{
  "dataset": "streak pictures of flow and ridge fields",
  "train_examples": 195000,
  "activation": "gelu",
  "head_dim": 64,
  "fused_qkv": false,
  "inner_norm": false,
  "drop_path": 0.15,
  "expert_mlp_ratio": 1,
  "patch_size": [2, 2],
  "widths": [80, 160, 320],
  "projector_hidden_layers": 2,
  "batch_size": 256,
  "decay_fraction": 0.3,
  "warmup_steps": 320,
  "weight_decay": 0.2
}
Rows from block 9 of a small self-supervised image encoder, named by matrix and row number. Rows with one number within an expert belong to one neuron, the router's apart. Each number is 128 + 32 x the weight over its row's rms, rounded and kept within 0 to 255. All counts start at 0. Numbers have three digits each.
After each expert's rows are labels from the 100 images, of 14848, where the router gives the expert most weight on average: "responds to" is what is common among them; "place" is the part of the image that holds the peak. Only what is clearly more common there than usual is listed. The data: streak pictures of flow and ridge fields.
# router: router (model.blocks.9.mlp.router.weight, 16x320), inputs 107-213
# up: expert up (model.blocks.9.mlp.up, 16x320x320), inputs 107-213
# down: expert down (model.blocks.9.mlp.down, 16x320x320, transposed), outputs 107-213

# expert 3
router.3:109230120113128120097112108085238110071109124114113112110121124111108097110106107106105110122202110143157109118205105113112125099104098105114113110120114096113106153109109111129102086116109103109109052109116118113124162110112127113108116069111107108111107116106117093102058115113106109118113106108106109117098112108109196
up.0:129139128128128128128128128166131128127128128128128125128128129128128129127128128128128127128255129128130128128131248129128128128131129131126128128128129123128128141128129128129128241126126128128128127128128128128128237129128128128128128127128128128128128126128128129128126128128128128128128128128128128128128129128128115
down.0:129123140121137131121128128123000113074129141129130128129130130130128120123128126128136128129135126137124124130011130129130129128114156126127130128129115128126134115106128122136131116102128128130128101129130134130133161128114134122116128122131129127130128129129130154140126127128129128130140125124089095130056128128117140
up.1:128128128128128128128128128128128128128128128128128128128128128128128129128128128128128128128255128128129128128128136128128128128129128128128128128128128128128128130128128129128129176128128129128128128128128128128128255128128128128128128127128128128128128128128128128128128128128128128128128133128128128128126128128128123
down.1:129123137123132130123128128127000115067129138129130128128130130130128124122127126128133128128135126135124123129060130128130129128117151126126130128129120119126131120112128124134130116105128127130128112128130133129132170127119133123118128122130128127130128129128129149137127127128128128129138125125100100129051128128120133
responds to: high contrast; fine streaks; delta
place: bottom left

# expert 12
router.12:114086138136152154146144142103170141113128156147124141139147112135138109132153142107255119131123121125007129136145185120139123129129166143126127131127127138111124141140105148126147078154142143122118143119145142154156140109146139132129139141139125138135125125141146143125169131138135139120129154133134161120149141147138085
up.0:128128136142137138167144159107084154186148135144141155144143140149152125152159153147128144137118145128125137138068127131146139163151128144144138139138134128137150124153143161138162121151165162149144128151140137143136255137150136149156144128145146155145148142150137131145128146140160156137136164142157162135122141155154120
down.0:127128146157128128214136144128012136191163128155127126151128130126139130125158147171127123128102136128128127135043128128146154216195128123123134174129125128177166128165175139128172128125127176128164129155157139139139053200151128126147154129145141162151174124160149128155128133157177140152128187159183188162129140127174129
up.1:126132128128128128128128128136141128117128128128128128128128128128128144128128128128110127128255128127255128128140123127128128128128118128127128128128128127128128128128128128128128121128128128128128129128128128128128121128128128128128128118128128128128128127128128129128117128128128128128128129128128129128124128128128198
down.1:116125145139143143149139116119000136109140141155117107142143134108130130099143132140129076137126112136127113143000126123144143131138117056067143143142113129143159132136148128141140148100114139113145125143143143141141120147135139112135141135148136134155143084144144114145129121142142126142129139138144138144130120112133137
responds to: turbulent
place: centre

# expert 13
router.13:141202135141126134130139147160255142051136138144145146139142130145146164144142154138201140133118142119121153139255208147137133129148176156146134136134144153139143135139135153135145126147143146144135142144136137138134104136141123144141139184143145146138134149140135176144191142141143151134126152143141148138121153159149111
up.0:128111128128128128128128128124065128127128128128128128128128128128128129127128128128121127128255128127138128128113141128128128128128128127127128128128128128128128136128128128128128129128128128128128144128128128128128250128128128128128128027128128128128128127128128094128137128128128128128128128128128128128122128128128255
down.0:108131131113130128113115099127000111095117133125106096118128116098109124083118111113120092124130093124085086128000117112126127088104134094080128123127108112118131110104118110129115130081108111110124127117127128125128138123111129094110118127128111111128118096120127129130128107120117100127128130111106103127135103101101136
up.1:159111215158204206128154147160130145127142199160143145155149134155143151151130132141127156134126149147129142185130128157160184146130092162151183163190136128155138128150148132131130000143129131164174128147168203162196125161155155145140168143150146137182149153147184132130071155158129144180128108138133128180137141132132127
down.1:127125079104106087122094125129186114180092098085120127078124094123121114128085129090068128127097128149143128077162127124079079130126130126131080097093124157085068151128080128126102177132127126120062233091084086095091128067125126128120095120060117126077086128078080021087112127090095126083127135124124128085125127129129138
responds to: parallel; waves
place: bottom left

# expert 8
router.8:126012133127137131110127119085172125106125140130128125126139136125121105123120114122143125134182123178168122133172242128128137114115043117124130128134130117131124192124127111134114104125115111123127089122132132132137158128128135127122133127128124119130124128122134212112076128130120120134105099122119118133107121114119200
up.0:128127129128128128128128128129121128132128128128128127128128128128128127127128128128255127129127128128128128128122128128128128128128127129127128128128128128128128128128128128128128129127128128128128130128128128128128128128128128128128128127128128128128128127128128126128128128128128128128128134128128128128132128128128128
down.0:132255131132130131131135130128130134131133131132129129133129134129130126131133131134130129132117130129128132131131125131132132129132165132133131133132134131133131127132135131128133124137129132129133121132132130132130128133132130130135131122131133131130132129133132126134117129132136129131128132135134131132119129129129128
up.1:127240116128120120128128127135125127128121117129128129128128126127127128129129129119253134119145127128018126128124105127128126115113129128134128125126127155125125128123112130119116128132130126127128126118128122128120146124128115129124128129121122123125121136123126058129148129128124128127128149125128120122083128129119129
down.1:128127134128132132127128117137024126113128132132118113129132129114123116110131119127128108132132112127128116132014129124133132108121128117099132130131125129129132126124129120134128129097121124117130129129132132131133129134127132115126129131134127124133129108131132127132133119130128118131128128127129124132129115110115128
responds to: fine streaks
place: top centre

# expert 7
router.7:118116125133127109144136134181000128176127122142131130138133133129129145127128143123218128122087121104089130125018214129128123133133160128131125118135126117134117128121115145124133179130137141125141157125125124125103086122125118129125141167134123125117109128120120199145179130123132130116134171131144135125152130145131066
up.0:128129128128128128128128128126213128121128128128128128128128128128128129128128128128128128128255128128255128128226130128128128128128128128128128128128128128128128128128128128128128127128128128128128128128128128128128128128128128128128128128128128128128128128128128127128112128128128128128128128128128128128129128128128201
down.0:128120115123122114120123146127000126151126123114146147118123111152130136149125128126124159129137150101131126119099130128119119130118185129167114115120123128116116127122115128124125101161142128147115127120114117120122159108125115149125119133113127128116117159119116103116174145119126138121130088125104118118126146148128112
up.1:128130128128128128128128128125227128119128128128128128128128128128128129128128128128128128128255128128255128128203129128128128128128128128128128128128128128128128128128128128128128128128128128128128128128128128128128128128128128128128128128128128128128128128128128119128128128128128128128128128128128128128128128128128183
down.1:139096129129129129128129145125000130149129129129146148129130129149137147151129133129129157129123147123132136130115130141129129137129155134161130129130136129129129126129129129129129103157140129144129126129129129129129146128129129147130129131129133130130129156129130118129187142129129142129129097129128128130132144146132110
responds to: turbulent; high contrast
place: centre

# expert 9
router.9:121130136133118129125135132211205130077125137145127122130137137128118128120139132129189126106116125102002112141182075123129139113117145147128133134135150109126137166127122138115128134125142128134140137123130131139129123139145101125128144138129123120144131133130136211148141125134134121138100154128140122129165115143126096
up.0:126128126128126126128128128128133128125128126127127127127127127127127128127128127127128127128255127129255126127145128127128127127127128127127127127127127127127127129128127126127127129127127127127128127127128127128127128127128127127128128121128127127127128127128127102127125127128128127127128125128128128127130127127127243
down.0:132129159149149154162155131097215150102152146170131128178154132126144123123171149153255102138110132139042141165221127134167158147155141101095172173151130133158183114149181144150165126115131155128171132171176160160156092179146138128148155154185158146177170105184165119199141132159160141169130173151175160167073137132152118
up.1:124131125127125125128127127128137127109127125127126127127127127126127128126128125126129125126255126130255124127153128125127126127125120127125127127126128111126127134127126123124127128126127126126127129127127125127126128126127124126127127119127125127127127125127126088127124126127127126127128123127128127126129124124126255
down.1:134129155148148154161157134107233150115155145165135131172155133131145119131175149155255116139102135144000143164230138137168161146152173111109165168155132133157177106148175146153163123126132152131168133171176158163157077174145138131147156145180157145171171117177164123190146135163164142169134166151177159167084140136151117
responds to: waves
place: centre

# expert 2
router.2:147145127134126130155131146172000132231140135128139142134138136147137122146133136141000147128121145136150149131012063144125133158145082151146134136134146181140134096136145126132145138140141140143137110130127134126129160143130126141143132117134140138127133137131130062137105136130141136131136129137137134134121129133136171
up.0:128093129145129130154141148171100148167150128146139147144145150140149129138147135149107133128119138129115131141098145134148148162149125128132140146134137119145149124150143129128154128138142146140141128145144132144132129144144125138147144127151142151149149133146139129137179137144150147145130127148145154142110136131150138
down.0:135143130128135135128128131132122128149128145128133131128132130134132132134128138128136147137017134128062137133126120134128128135132133137147131129135132128128128128129128135133132072135133132134128122128128132128135129128130139129131129128128133132128128144132130129131132134128128131128128134128128127128137136136134129
up.1:120129130132130130138132132119148133117131129134129131132134135129132086129136132130255126130255128129108125132157135125133132134131135127125132131131129074130134128133129134131136127130135137129131123132132130133131128130133130129130132129134130133134132126134131078132132129132134132132129139131135138132124130131133190
down.1:129125118124114120106125124127255123073124118124125125125126129126122141126124124123119128090128124127128126125255123127125126107122127159127125125124129126124125129121125128103122129123126122127126130124125123125118132125122097125123124128125123122125125129125125127126128124125124123126125128123115104125128124126120186
responds to: pair of whorls; high contrast
place: top centre

# expert 5
router.5:141108097149098122167136160142000159207143112125145154130127128158149135153154153139196151121093147105107156123017190139117120169157126157149129149115148132139140124154134161113160157158153157152136168142137126134117089135153121147154125150139157153131148148148136182147175148141139161123134152146150164130165154162155072
up.0:128129128128128128128128128144234128119128128128128128128128128128128128128128128128128128128255128128231128128214128128128128128128128128128128128128128128128128116128128128128128124128128128128128128128128128128128175128128128128128128133128128128128128128128128128128060128128128128128128128128128128128124128128128201
down.0:130106096116097087111115128128113123062111095105124130109095108127119147140110109111042134099151130109166135096124135126103096113111126196133098102094180140109101067127109117101108103160137112127107158107100092104090131109121090132127109084106111119096107132104098099104118126108110121095127117117129118096127123124114223
up.1:128131128128128128128128128141232128121128128128128128128128128128128128128128128128128128128255128128255128128212127128128128128128128128128128128128128128128128117128128128128128122128128128128128128128128128128128225128128128128128128136128128128128128128128128125128071128128128128128128128128128128128125128128128215
down.1:127111095115096088112115127129111121107113096104124129110095106128120147141111109112056135100146128100161133095126131123102096115112127213133096103094169139109099047123110116101110098158133112126104153110100093103090126111118091130123108073107111119096106133102097108101117125106112121095127111116123118096127122124115211
responds to: turbulent; high contrast
place: bottom centre